Weights of a small self-supervised audio encoder (BEST-RQ).
Model: 3.75M parameters, mfcc input, activation gelu, layers 12, width 192.
Training: adamw at rate 0.0013, 40000 steps, batches of 128.
Data: trained on strings of digits, spoken by a formant synthesiser in many voices, 39062 training examples, 131.1 epochs.
Rows from block 8 of a small self-supervised audio encoder (BEST-RQ), named by matrix and row number. Rows with one number belong to one neuron. Each number is 200 + 20 x the weight over its row's rms, rounded and kept within 0 to 999. All counts start at 0.
After each neuron's rows are labels from the 100 clips, of 14976, where the neuron reaches its highest value: "lies over" is the class under the peak. Only what is clearly more common there than usual is listed. The data: strings of digits, spoken by a formant synthesiser in many voices. In brackets: how many of the 100, against the usual share in percent.
# fc1: MLP up (model.blocks.8.mlp.fc1.weight, 768x192), inputs 64-127
# fc2: MLP down (model.blocks.8.mlp.fc2.weight, 192x768, transposed), outputs 64-127

fc1.229,231,206,201,226,208,203,181,193,191,206,158,222,223,169,229,170,168,185,213,197,214,218,184,226,179,222,191,193,199,224,181,193,207,232,168,178,189,216,218,216,202,225,225,196,201,217,170,220,185,217,172,197,222,249,202,195,228,174,211,235,209,236,191,231
fc2.229,184,205,244,212,230,215,206,178,191,223,206,183,217,213,180,223,202,222,217,163,212,198,225,200,198,165,196,212,187,196,198,157,200,195,190,193,192,216,200,202,193,184,180,167,209,208,213,246,184,184,188,209,209,219,176,205,221,184,177,173,236,228,156,234
lies over: /oʊ/ (37 vs 1.8)

fc1.58,203,235,207,162,198,190,188,192,214,201,181,201,202,208,181,191,223,199,238,189,193,215,207,231,196,184,209,217,209,184,206,196,180,203,228,158,171,195,215,198,179,233,185,205,204,199,206,235,184,159,227,191,215,193,184,171,209,180,196,266,184,194,153,204
fc2.58,203,182,164,194,171,201,277,226,202,213,187,183,193,181,219,212,159,235,253,232,200,202,211,226,192,204,190,189,187,193,165,187,206,214,189,206,220,182,200,180,199,202,193,190,210,202,170,207,207,206,204,199,219,186,210,215,235,208,178,167,213,196,204,197
lies over: /w/ (52 vs 0.8); /ʌ/ (46 vs 1.7)

fc1.224,176,190,203,166,223,199,176,192,225,184,206,225,184,203,200,185,187,204,183,221,190,179,184,237,217,191,249,176,207,218,199,219,186,213,210,205,193,230,197,192,149,230,219,194,213,232,208,186,194,195,172,183,265,189,181,203,196,221,199,223,218,176,199,227
fc2.224,196,223,203,206,168,205,286,208,175,241,197,196,203,210,202,194,241,203,212,220,191,203,219,213,200,214,152,198,199,209,213,201,213,204,188,195,189,210,215,180,226,198,187,184,206,219,199,229,241,203,180,214,205,184,203,222,221,201,205,195,195,201,188,189
lies over: /ɛ/ (25 vs 1.7)

fc1.158,202,219,203,187,209,204,181,208,183,243,187,212,213,167,185,162,210,175,212,188,179,160,171,190,183,197,187,195,201,168,194,206,178,209,214,206,177,211,222,212,202,199,200,200,178,198,230,209,176,201,198,190,179,209,184,184,194,247,214,231,163,223,215,206
fc2.158,212,177,200,225,205,190,203,207,177,212,214,193,200,228,221,189,207,194,174,196,200,186,217,186,180,196,201,190,195,209,205,205,196,226,213,195,225,202,172,172,186,180,220,168,202,225,204,195,225,185,193,227,185,203,242,189,166,185,241,205,208,183,153,194
lies over: /ʌ/ (28 vs 1.7)

fc1.267,195,213,161,207,195,183,189,177,178,234,225,166,216,194,192,181,239,191,221,181,199,205,204,174,191,216,188,188,238,181,228,208,186,198,225,197,213,204,195,218,208,201,213,221,164,209,198,183,190,187,192,201,191,240,175,200,202,175,193,255,200,197,204,206
fc2.267,219,212,190,225,202,179,132,194,200,204,174,236,199,183,202,185,181,197,206,202,167,186,204,184,191,222,197,218,209,219,198,191,207,219,215,191,168,202,177,190,220,201,165,167,200,209,188,213,180,169,193,210,201,202,201,216,202,193,204,245,183,211,214,199
lies over: /eɪ/ (51 vs 2.5)

fc1.182,187,204,165,229,223,188,205,214,199,218,194,231,190,199,196,200,218,187,239,193,194,187,181,214,213,218,211,200,188,196,182,180,193,216,149,181,186,189,184,181,185,222,216,153,188,188,235,187,197,212,189,181,199,201,234,184,188,237,209,199,184,228,160,235
fc2.182,207,218,223,194,211,205,296,179,205,165,185,242,170,200,183,184,185,191,205,231,223,225,238,188,191,197,201,211,200,216,205,161,186,208,208,216,163,189,209,177,213,182,190,170,214,203,202,203,224,200,176,200,206,224,168,209,168,203,218,194,192,202,201,214
lies over: /ɪ/ (83 vs 3)

fc1.695,166,193,209,214,192,204,228,209,235,191,192,200,212,195,191,194,171,189,210,218,192,219,198,213,244,187,167,184,181,215,196,192,185,211,208,209,203,185,187,209,149,206,213,192,210,182,218,184,172,196,179,185,169,212,195,201,172,194,195,197,184,169,232,203
fc2.695,226,198,187,217,205,197,61,199,204,220,185,172,202,201,212,203,225,195,193,189,180,203,213,207,224,187,200,204,214,187,197,214,186,199,212,182,200,226,214,207,190,201,187,191,173,187,168,195,193,175,193,195,189,222,197,218,202,208,191,198,213,201,209,205
lies over: /w/ (45 vs 0.8); /aɪ/ (29 vs 5.7)

fc1.295,175,226,195,193,245,185,173,196,224,192,193,223,171,209,180,178,178,184,236,197,200,203,213,188,193,193,197,219,227,185,170,191,173,178,212,194,201,191,199,194,210,191,190,190,219,215,194,192,187,204,171,240,209,237,246,185,186,199,201,230,187,218,214,207
fc2.295,206,219,187,209,215,236,198,209,226,196,209,182,189,219,200,229,225,209,192,198,198,195,207,202,219,182,203,202,243,227,178,198,173,215,181,199,174,206,203,184,220,191,224,187,182,192,195,200,227,216,202,167,209,200,204,202,212,172,206,235,169,179,205,215
lies over: /w/ (54 vs 0.8)

fc1.222,203,179,199,189,205,190,183,185,191,174,194,214,177,196,191,176,214,184,169,212,167,219,202,202,221,185,207,185,235,140,200,177,207,182,181,197,241,245,148,235,180,189,172,225,205,211,201,222,221,206,177,213,237,171,213,224,212,208,194,219,238,218,185,204
fc2.222,219,188,200,202,188,212,214,225,178,176,170,204,209,196,174,230,186,213,193,199,220,203,189,164,200,191,192,195,194,205,196,217,183,191,247,210,159,185,214,215,193,206,241,214,198,225,240,209,203,168,222,194,192,196,200,201,223,201,191,183,216,208,179,193
lies over: /k/ (74 vs 1.5)

fc1.39,207,211,210,241,189,172,191,198,157,193,191,195,181,206,218,222,204,207,231,229,178,182,202,197,205,216,197,175,209,203,171,192,208,195,185,217,229,213,202,145,212,212,192,189,200,188,182,192,172,171,198,264,217,228,170,152,199,231,204,209,230,215,201,186
fc2.39,214,216,204,210,194,186,234,188,190,244,183,146,175,227,187,180,189,207,202,225,191,232,182,220,213,205,200,198,180,194,190,218,216,199,214,208,184,221,199,186,210,205,183,195,224,196,149,215,178,191,177,230,205,208,178,196,175,237,211,191,176,201,215,229
lies over: /ɛ/ (88 vs 1.7)

fc1.467,178,205,177,185,224,222,190,222,179,180,207,221,178,207,204,221,243,182,219,195,175,183,207,183,198,214,226,219,212,210,188,193,218,214,225,171,184,223,256,220,191,191,216,177,209,192,186,240,190,216,183,186,192,216,180,213,208,227,190,225,171,191,197,223
fc2.467,188,187,194,190,182,215,189,167,191,233,191,201,183,179,185,182,196,191,252,213,186,186,183,207,197,167,167,180,231,169,203,187,203,211,169,166,221,244,198,208,159,226,192,209,201,214,204,198,206,210,219,221,169,216,238,197,226,189,206,197,215,208,194,181
lies over: /ɛ/ (27 vs 1.7)

fc1.406,195,228,220,173,232,197,204,230,206,234,170,199,205,166,174,203,210,179,200,195,219,182,185,189,182,212,204,222,230,183,175,209,204,193,224,232,221,205,213,171,174,197,211,196,195,204,210,200,176,178,199,189,207,228,180,196,183,214,200,195,198,195,185,246
fc2.406,183,227,189,197,181,207,105,207,192,164,224,186,200,228,219,201,215,222,181,227,191,201,222,203,196,223,207,187,214,217,200,204,194,203,201,210,213,208,218,220,195,195,221,188,180,200,193,225,193,155,183,215,198,172,221,189,186,197,216,209,223,203,192,223
lies over: /w/ (25 vs 0.8)

fc1.449,232,223,198,216,176,249,182,188,214,180,212,187,222,204,201,224,210,153,190,192,196,188,179,216,198,206,181,208,223,212,134,225,200,182,195,200,190,196,225,214,191,234,195,205,202,193,193,217,202,181,192,194,202,211,201,196,202,226,188,147,238,145,155,176
fc2.449,224,196,238,204,238,217,223,183,227,217,196,209,192,238,183,190,190,172,189,210,206,197,199,189,207,217,200,221,166,215,201,224,189,203,194,186,206,193,228,178,178,181,217,216,199,212,185,197,193,186,200,185,227,201,195,190,190,230,200,209,240,200,223,188
lies over: /s/ (37 vs 3.8)

fc1.388,222,212,226,201,187,189,183,222,182,183,190,228,202,201,191,164,184,186,177,197,158,183,218,193,213,216,186,147,229,191,187,200,216,175,206,209,221,217,190,187,223,197,193,219,181,194,188,222,158,213,208,231,212,197,190,202,212,255,209,179,216,212,174,226
fc2.388,198,201,205,170,181,188,213,202,187,179,202,202,231,229,187,243,174,184,179,172,186,182,206,204,199,171,180,188,178,180,186,182,182,166,193,190,224,196,200,235,194,141,205,214,197,181,202,232,211,170,182,199,210,191,198,215,191,173,221,241,200,191,187,163
lies over: /ʌ/ (41 vs 1.7)

fc1.444,174,199,176,206,200,207,196,183,224,206,152,209,211,178,200,204,207,201,221,206,208,182,217,214,202,258,205,168,199,221,222,214,224,218,213,214,218,182,206,173,190,212,231,214,195,193,214,201,184,153,169,202,174,211,183,149,205,201,201,203,208,178,197,195
fc2.444,186,184,159,202,183,201,247,188,197,168,217,232,173,209,209,232,192,180,195,210,193,211,176,212,199,182,220,187,165,200,182,218,205,199,182,213,202,215,226,207,188,197,209,216,169,220,206,235,215,182,188,199,214,242,222,133,186,206,201,193,205,234,234,209
lies over: /ɪ/ (61 vs 3); /eɪ/ (29 vs 2.5)

fc1.274,249,204,172,213,181,188,195,192,197,181,186,224,173,177,231,213,168,195,206,185,215,179,205,191,174,247,204,205,168,172,232,200,214,226,204,212,215,222,169,188,208,215,203,201,205,216,204,179,194,202,192,203,174,213,162,198,243,201,206,217,223,196,225,171
fc2.274,184,203,182,177,166,213,199,209,155,212,177,203,175,200,198,186,183,167,206,207,183,168,217,190,205,213,179,180,185,236,205,211,190,203,162,188,166,216,197,182,194,214,196,186,198,187,198,211,240,232,177,170,220,213,227,199,203,173,177,188,224,212,192,204
lies over: /eɪ/ (83 vs 2.5)

fc1.165,197,216,210,252,199,195,204,199,209,198,160,229,203,221,176,167,227,188,209,187,190,200,210,153,218,209,204,177,185,188,172,216,202,218,199,221,169,234,229,218,186,218,200,193,200,203,213,203,219,153,212,212,187,205,180,163,209,215,202,192,211,182,184,196
fc2.165,184,180,207,209,169,174,163,211,171,190,233,215,216,187,205,228,199,182,193,178,206,198,202,230,182,201,211,163,221,203,203,241,194,214,211,203,204,179,207,208,180,176,202,193,182,175,165,207,202,165,195,228,210,212,201,185,209,228,212,209,204,201,209,206
lies over: /u/ (89 vs 2.2)

fc1.201,211,198,228,208,200,237,190,188,212,206,190,188,161,205,186,168,225,179,197,187,201,211,190,180,190,161,158,219,234,231,197,215,215,205,170,180,240,192,243,196,183,186,245,201,191,210,233,209,235,196,181,198,215,181,189,189,194,201,213,204,201,169,215,192
fc2.201,228,179,207,224,208,222,173,198,172,185,163,185,216,227,212,211,224,201,204,218,185,178,234,162,196,196,164,211,222,227,214,214,204,200,174,179,240,187,213,181,185,178,199,208,185,193,205,211,162,204,186,189,215,201,198,180,198,249,200,176,196,200,200,179
lies over: /s/ (42 vs 3.8); /k/ (31 vs 1.5)

fc1.111,206,189,191,228,217,194,167,191,176,229,176,208,196,185,205,210,198,187,186,201,196,207,190,170,196,219,171,205,218,197,217,217,212,206,198,242,211,165,194,191,233,206,221,194,176,204,197,197,218,151,146,210,180,219,200,216,192,191,211,200,194,198,223,173
fc2.111,190,221,154,191,198,179,242,195,212,183,163,201,159,200,201,210,176,193,220,215,215,207,195,224,183,211,177,209,217,182,184,204,196,215,201,227,218,195,190,198,203,156,194,170,198,164,224,238,183,164,196,219,203,226,195,231,202,206,204,181,195,213,233,180
lies over: /s/ (35 vs 3.8); /z/ (29 vs 0.9)

fc1.305,208,194,137,195,214,193,208,191,175,202,163,235,188,179,246,207,198,193,185,245,215,215,179,221,181,252,183,175,175,207,212,225,210,236,199,235,213,206,215,215,217,177,210,167,207,190,193,204,172,197,177,193,179,235,218,191,211,184,234,212,188,170,207,196
fc2.305,181,234,221,224,191,174,117,233,202,232,172,166,184,221,203,192,220,191,217,188,203,219,186,200,198,181,211,184,186,199,188,213,226,198,185,221,229,194,210,187,217,219,188,211,179,185,210,220,178,194,190,206,206,233,182,172,183,211,210,172,230,217,174,216
lies over: /ʌ/ (29 vs 1.7); /eɪ/ (27 vs 2.5)

fc1.152,165,245,165,169,198,187,191,226,203,189,195,214,190,170,205,181,163,191,205,220,216,171,227,223,203,219,193,152,211,213,202,213,200,213,208,208,238,197,176,204,178,219,225,207,213,186,169,179,177,178,128,228,210,177,203,177,177,206,219,196,221,192,175,185
fc2.152,191,194,219,194,201,170,221,232,226,185,200,193,191,182,179,230,217,186,210,215,203,205,178,173,201,174,200,216,207,220,221,197,183,182,195,179,161,217,195,202,194,179,239,185,220,227,201,230,197,179,196,191,186,229,230,196,189,209,202,190,198,209,216,200
lies over: /ɪ/ (66 vs 3)

fc1.27,174,183,182,180,198,211,194,198,174,209,191,178,194,176,232,196,198,171,226,185,215,209,180,200,204,229,181,168,184,192,196,224,220,231,186,186,195,218,190,196,217,208,212,205,175,175,220,216,213,201,191,217,208,227,186,201,209,180,174,222,230,187,174,214
fc2.27,221,195,198,196,179,198,177,223,177,171,222,200,216,180,169,184,204,197,197,199,204,200,202,170,216,209,199,207,190,190,224,199,183,196,246,218,184,177,184,224,181,201,189,215,208,213,197,201,196,217,221,193,228,180,218,213,222,191,170,186,208,181,173,195
lies over: /aɪ/ (58 vs 5.7); /ɪ/ (37 vs 3)

fc1.147,198,236,208,243,222,171,179,212,216,225,193,207,196,184,196,204,196,174,211,211,183,206,165,216,218,162,180,196,241,204,210,235,208,193,215,226,208,191,209,173,179,221,147,229,230,200,194,195,187,188,231,178,213,219,200,186,213,208,155,195,223,203,185,185
fc2.147,192,254,187,223,189,219,212,221,183,216,162,192,206,205,174,183,206,190,222,181,229,219,192,222,197,230,226,203,183,173,195,198,208,201,223,199,213,217,212,210,215,201,195,162,195,200,204,185,221,190,201,197,248,212,210,243,177,212,206,193,198,191,216,214
lies over: /w/ (37 vs 0.8)

fc1.381,189,179,221,202,202,208,194,179,196,185,179,177,181,202,169,184,216,171,229,220,195,173,204,186,194,173,219,189,179,224,188,193,231,196,201,242,187,204,177,186,184,223,198,203,200,209,197,217,202,203,194,208,195,189,197,209,183,178,184,234,202,221,191,169
fc2.381,196,240,191,184,212,242,202,218,195,204,194,192,199,235,207,207,191,192,164,204,205,199,193,200,178,201,164,218,226,222,210,199,193,183,201,197,197,199,167,218,188,188,185,193,201,189,183,232,238,240,190,187,215,186,205,232,210,165,191,221,194,203,181,181
lies over: /eɪ/ (52 vs 2.5)

fc1.656,222,194,193,218,203,194,173,206,197,212,174,170,218,210,186,181,200,195,241,249,182,215,174,211,199,212,225,212,230,207,181,209,236,233,216,192,200,202,206,216,211,170,175,172,198,220,173,198,185,213,217,212,192,239,229,202,171,197,190,220,204,205,155,210
fc2.656,171,202,200,222,202,173,200,190,207,207,185,182,233,173,206,164,222,229,255,196,213,194,208,227,189,152,184,219,203,155,223,198,208,211,219,178,227,190,217,194,235,178,218,177,234,188,158,192,206,190,199,231,168,206,207,231,179,237,203,174,201,184,220,198
lies over: /ɛ/ (81 vs 1.7)

fc1.529,220,247,164,199,206,202,211,203,230,190,174,154,166,213,221,205,163,203,217,242,223,182,216,232,221,179,234,207,201,195,175,241,187,195,218,185,212,201,193,171,201,188,184,202,194,191,190,193,189,204,192,231,158,180,206,210,222,211,202,222,195,188,204,207
fc2.529,190,209,181,180,188,168,117,205,230,173,168,194,179,222,210,212,199,208,219,198,210,197,188,187,186,210,157,175,212,188,203,160,216,192,199,190,218,209,177,202,199,194,217,189,204,204,171,192,212,197,161,177,175,195,179,170,170,176,204,200,239,197,230,185
lies over: /ə/ (31 vs 0.8)

fc1.204,193,202,230,213,208,196,191,218,200,175,199,232,188,176,195,204,221,223,225,226,196,227,189,211,229,219,212,199,253,190,183,216,224,202,216,215,168,215,216,166,194,222,202,171,170,153,197,206,156,192,220,200,230,192,204,188,224,214,194,207,202,220,175,226
fc2.204,187,171,207,206,219,205,151,179,203,211,206,229,211,183,147,189,242,202,207,189,183,182,203,189,226,201,236,181,173,164,193,211,195,212,188,196,203,139,234,187,173,199,209,179,216,215,236,176,191,219,221,225,199,203,187,208,216,236,213,163,167,236,191,152
lies over: /eɪ/ (41 vs 2.5)

fc1.457,208,217,210,176,192,209,169,203,213,220,175,242,179,187,218,171,151,194,232,209,204,184,221,196,220,192,210,206,185,202,193,192,208,195,201,139,200,192,208,200,177,183,197,206,205,183,187,182,166,210,180,226,198,230,201,214,193,201,210,198,214,207,219,240
fc2.457,207,245,187,201,206,189,238,205,202,197,215,214,182,211,166,201,244,197,165,204,222,201,191,174,232,173,212,204,221,199,196,225,204,206,194,202,195,177,213,197,176,174,210,181,160,206,212,210,224,178,194,203,205,242,177,158,202,206,174,198,211,174,198,159
lies over: /w/ (63 vs 0.8)

fc1.608,213,195,200,191,205,187,187,213,192,187,191,199,181,198,209,195,227,200,218,194,212,205,186,213,184,191,176,180,220,157,191,201,217,231,213,168,227,198,188,188,217,216,203,184,184,204,210,166,166,199,190,192,205,216,206,182,221,197,208,218,202,175,189,197
fc2.608,169,183,240,226,177,205,222,200,191,208,217,181,157,205,191,186,188,180,193,207,195,209,207,231,210,216,199,159,179,150,204,214,198,219,166,174,198,175,209,210,159,233,177,185,206,228,201,197,191,195,189,167,222,184,190,207,213,209,179,202,227,158,186,201
lies over: /eɪ/ (31 vs 2.5); /aɪ/ (26 vs 5.7)

fc1.459,201,188,194,191,207,202,184,196,241,178,178,225,224,187,203,164,197,150,218,204,210,225,175,248,169,199,203,182,167,184,160,198,183,196,172,184,208,205,229,230,221,185,192,205,179,189,217,159,202,222,244,189,213,198,202,183,221,208,208,217,167,197,199,221
fc2.459,192,201,237,218,178,173,168,199,220,143,223,171,207,186,202,215,188,190,220,228,190,211,218,215,179,183,212,167,187,155,178,234,227,191,203,185,183,227,206,193,215,170,198,241,218,189,160,229,193,232,211,219,191,215,231,209,188,191,212,200,200,168,196,210
lies over: /ɔ/ (31 vs 2.4); /f/ (28 vs 2.5)

fc1.531,211,185,193,240,218,204,189,217,196,193,200,173,187,225,194,232,200,196,212,183,192,203,165,225,202,184,208,209,176,220,187,219,221,224,222,208,172,244,177,222,188,201,212,173,205,204,211,165,218,194,210,199,170,253,216,218,172,203,180,186,189,227,139,215
fc2.531,198,213,212,207,228,202,252,188,193,193,215,224,183,204,186,174,200,228,193,203,206,206,197,190,237,172,213,224,210,203,200,174,194,228,198,186,204,214,202,206,192,190,217,176,188,195,183,172,217,209,202,230,187,201,187,187,149,214,200,183,195,211,187,174
lies over: /ɛ/ (39 vs 1.7)

fc1.178,188,180,194,204,218,181,182,200,153,202,190,207,206,234,149,236,217,206,194,216,203,189,192,223,191,158,210,247,238,168,207,214,207,201,203,216,204,238,184,201,213,207,246,194,195,197,194,177,208,204,156,181,213,214,211,182,188,172,202,234,204,190,195,228
fc2.178,219,233,192,185,190,206,263,200,190,235,191,152,203,225,187,193,189,193,206,184,215,203,207,194,188,190,224,247,196,200,186,176,207,213,179,190,191,217,202,168,171,186,149,178,190,192,199,234,209,175,196,206,215,217,197,205,233,200,213,183,151,231,175,240
lies over: /aɪ/ (39 vs 5.7); /eɪ/ (37 vs 2.5)

fc1.36,182,218,194,203,181,229,189,196,241,198,170,209,213,206,201,197,199,163,216,201,207,188,193,204,217,194,215,170,185,215,204,209,202,209,189,192,186,223,212,191,185,253,218,215,205,167,185,178,236,194,174,190,194,206,175,172,252,207,217,209,210,183,203,253
fc2.36,228,205,202,184,182,189,221,187,216,188,166,197,187,233,219,232,197,167,189,227,199,186,208,176,175,218,184,174,274,194,207,194,225,175,185,230,206,209,183,186,192,181,183,201,211,219,151,213,254,191,207,178,218,203,238,188,199,190,202,218,176,192,222,165
lies over: /u/ (90 vs 2.2)

fc1.535,219,240,230,172,193,199,194,243,175,169,203,238,158,187,210,162,220,203,202,203,205,180,203,189,230,196,198,187,209,218,210,176,204,181,182,178,217,263,236,175,196,203,163,169,182,205,197,208,206,188,179,223,210,190,190,179,218,209,195,243,227,178,213,196
fc2.535,194,196,169,194,187,214,274,182,179,176,182,208,225,189,201,242,201,220,183,174,162,184,205,230,202,206,206,209,185,201,205,232,190,187,198,206,163,209,190,183,206,160,197,202,176,194,190,209,171,208,225,160,205,210,173,204,199,195,197,192,194,173,225,206
lies over: /s/ (52 vs 3.8)

fc1.90,165,215,236,227,200,189,189,200,210,206,181,157,200,202,184,183,201,153,205,246,168,202,206,201,221,203,159,207,232,198,165,208,193,184,205,220,203,177,181,224,176,238,189,197,186,192,181,174,188,181,216,225,179,206,194,184,212,202,208,193,227,183,204,169
fc2.90,205,238,210,190,206,230,212,194,206,214,193,176,194,218,196,209,204,209,212,206,242,188,187,223,229,224,194,202,202,205,210,216,225,200,232,195,173,215,174,217,226,216,195,186,204,195,143,179,202,251,192,186,188,190,202,208,182,180,185,227,193,216,191,234
lies over: /s/ (95 vs 3.8)

fc1.156,227,211,157,237,195,198,209,193,171,236,172,224,205,198,207,219,196,190,237,238,198,222,200,189,213,193,211,196,196,215,188,202,191,195,200,194,237,202,206,174,237,172,198,214,170,180,181,187,214,213,214,234,224,214,164,193,184,203,263,178,191,245,176,215
fc2.156,204,176,222,213,195,190,135,188,185,184,205,161,200,161,187,176,204,234,233,190,200,206,219,170,170,206,240,193,188,214,207,202,205,201,194,175,197,220,193,204,226,211,211,199,186,207,227,185,212,183,204,204,191,194,251,203,209,223,215,250,224,180,205,216
lies over: /ə/ (48 vs 0.8); /oʊ/ (38 vs 1.8)

fc1.764,202,179,165,206,192,219,185,198,210,179,169,180,225,177,215,203,203,194,182,224,196,216,189,204,186,251,218,198,168,222,201,215,242,205,193,188,200,190,197,195,194,239,188,218,168,208,211,182,226,184,185,198,204,225,169,206,178,194,204,213,231,149,195,229
fc2.764,200,184,196,198,184,199,269,177,191,201,182,236,168,203,205,201,182,205,231,196,158,193,184,205,212,180,228,177,186,189,211,169,195,211,189,199,189,185,204,190,197,162,188,196,204,177,213,198,209,150,195,228,220,178,213,220,178,191,203,178,209,212,198,212
lies over: /k/ (69 vs 1.5); /ɪ/ (29 vs 3)

fc1.436,184,199,191,193,245,222,196,185,195,182,202,175,213,213,196,209,222,208,207,183,216,218,185,224,180,229,171,202,196,190,196,192,194,216,149,185,206,224,204,163,206,195,216,167,217,171,203,212,182,180,172,259,167,212,206,205,208,210,190,185,233,168,237,215
fc2.436,232,225,165,197,193,175,210,211,171,215,226,218,210,195,200,172,164,206,212,189,173,222,214,189,182,171,211,243,204,203,183,195,182,226,200,205,200,179,238,234,201,194,185,177,195,205,183,195,215,217,188,223,205,218,186,200,212,212,230,184,195,180,190,179
lies over: /ɪ/ (70 vs 3)

fc1.97,198,210,237,192,190,219,178,176,176,177,184,222,202,178,184,173,204,211,196,205,185,223,175,163,200,188,208,168,210,220,182,201,254,209,182,201,174,212,223,171,228,173,186,200,209,211,222,194,189,171,192,227,235,194,232,192,181,229,202,217,183,231,183,203
fc2.97,201,196,178,229,214,207,231,216,218,210,169,210,207,229,184,152,210,193,220,231,225,176,213,182,191,177,172,236,204,196,207,181,229,214,219,207,210,223,206,206,217,232,227,172,205,203,187,176,152,192,208,203,203,217,204,224,182,209,197,207,206,194,179,206
lies over: /oʊ/ (39 vs 1.8)

fc1.446,201,182,192,194,215,203,188,198,178,207,194,177,187,182,157,236,212,212,222,209,208,178,185,232,172,186,188,222,207,179,185,188,186,183,159,205,171,213,203,201,149,194,231,208,236,190,198,148,192,177,200,186,229,183,199,191,233,207,212,198,250,207,235,183
fc2.446,210,213,202,179,204,213,188,186,195,181,237,174,206,185,208,180,167,167,199,233,221,198,198,171,235,193,215,215,195,147,205,182,209,213,222,202,206,220,221,218,212,191,188,211,189,189,165,155,171,234,204,238,164,208,210,219,212,222,191,227,184,213,209,218
lies over: /s/ (32 vs 3.8)

fc1.102,183,176,217,193,201,224,191,189,188,231,210,206,199,178,224,163,209,160,184,188,218,207,196,176,204,199,163,162,196,211,199,219,254,160,230,213,176,262,215,180,215,221,222,208,170,181,239,217,175,215,173,192,210,206,187,207,213,228,186,209,218,188,214,188
fc2.102,205,211,198,209,212,214,247,213,204,194,244,190,216,193,200,241,188,205,173,227,215,206,197,233,218,209,214,212,211,223,227,204,197,157,193,161,249,209,194,204,205,177,199,185,191,188,227,177,185,188,187,194,206,198,193,193,182,193,245,198,185,201,209,178
lies over: /s/ (34 vs 3.8); /aɪ/ (26 vs 5.7)

fc1.312,225,213,222,211,202,210,183,188,206,203,199,221,187,190,214,190,232,183,213,195,188,234,199,178,198,190,219,231,213,191,164,201,200,213,190,208,212,192,210,216,221,195,173,146,213,181,219,205,211,203,173,213,174,220,202,200,198,257,225,195,167,232,172,194
fc2.312,205,156,180,179,183,211,160,182,218,222,172,234,141,195,204,220,232,184,191,208,178,215,238,195,195,166,186,182,218,176,197,203,161,220,183,227,208,202,201,174,205,222,193,242,219,178,224,217,199,186,185,208,195,212,216,230,202,183,234,212,203,224,173,207
lies over: /k/ (35 vs 1.5)

fc1.120,225,209,173,242,209,207,186,209,187,183,200,174,176,208,216,214,191,195,200,215,171,209,210,221,165,206,207,210,208,179,166,209,174,199,192,184,207,207,215,199,178,203,204,200,208,182,199,184,228,190,166,214,205,247,195,179,184,218,201,233,193,161,165,224
fc2.120,216,231,267,233,225,201,212,187,215,212,177,210,218,180,194,176,190,198,176,204,207,237,216,187,172,185,190,227,185,240,202,187,200,208,223,220,182,209,217,200,174,208,207,187,208,203,198,181,200,186,214,219,208,187,180,214,197,189,219,200,196,172,228,232
lies over: /ɔ/ (93 vs 2.4)

fc1.175,182,196,184,218,208,218,185,221,219,169,172,210,177,182,209,199,187,167,207,186,207,181,203,214,205,175,217,205,201,194,193,198,175,191,216,195,174,217,187,154,222,199,195,196,150,149,224,238,180,211,192,195,211,213,182,182,222,180,258,205,176,212,187,259
fc2.175,187,209,193,219,201,181,217,211,169,190,182,162,155,204,202,199,213,210,189,187,227,193,154,190,197,215,191,200,205,182,172,204,215,194,171,178,206,212,181,195,185,187,197,178,193,217,188,231,215,189,164,165,196,174,199,202,172,210,206,188,229,179,213,233
lies over: /ə/ (78 vs 0.8)

fc1.395,213,234,163,194,182,212,197,185,216,210,168,240,219,204,213,205,219,203,229,176,210,166,154,195,182,198,181,199,176,213,199,210,194,203,202,174,189,222,185,185,220,204,215,191,202,147,181,162,183,188,206,194,191,231,163,200,205,199,175,190,161,224,177,199
fc2.395,198,195,226,239,217,198,227,205,236,196,224,194,219,205,182,210,203,217,208,190,209,184,208,167,217,165,193,207,201,181,221,199,219,188,215,201,188,170,167,213,160,190,199,247,163,175,195,188,205,215,215,205,174,200,216,190,216,228,176,211,167,209,212,195
lies over: /ɔ/ (46 vs 2.4)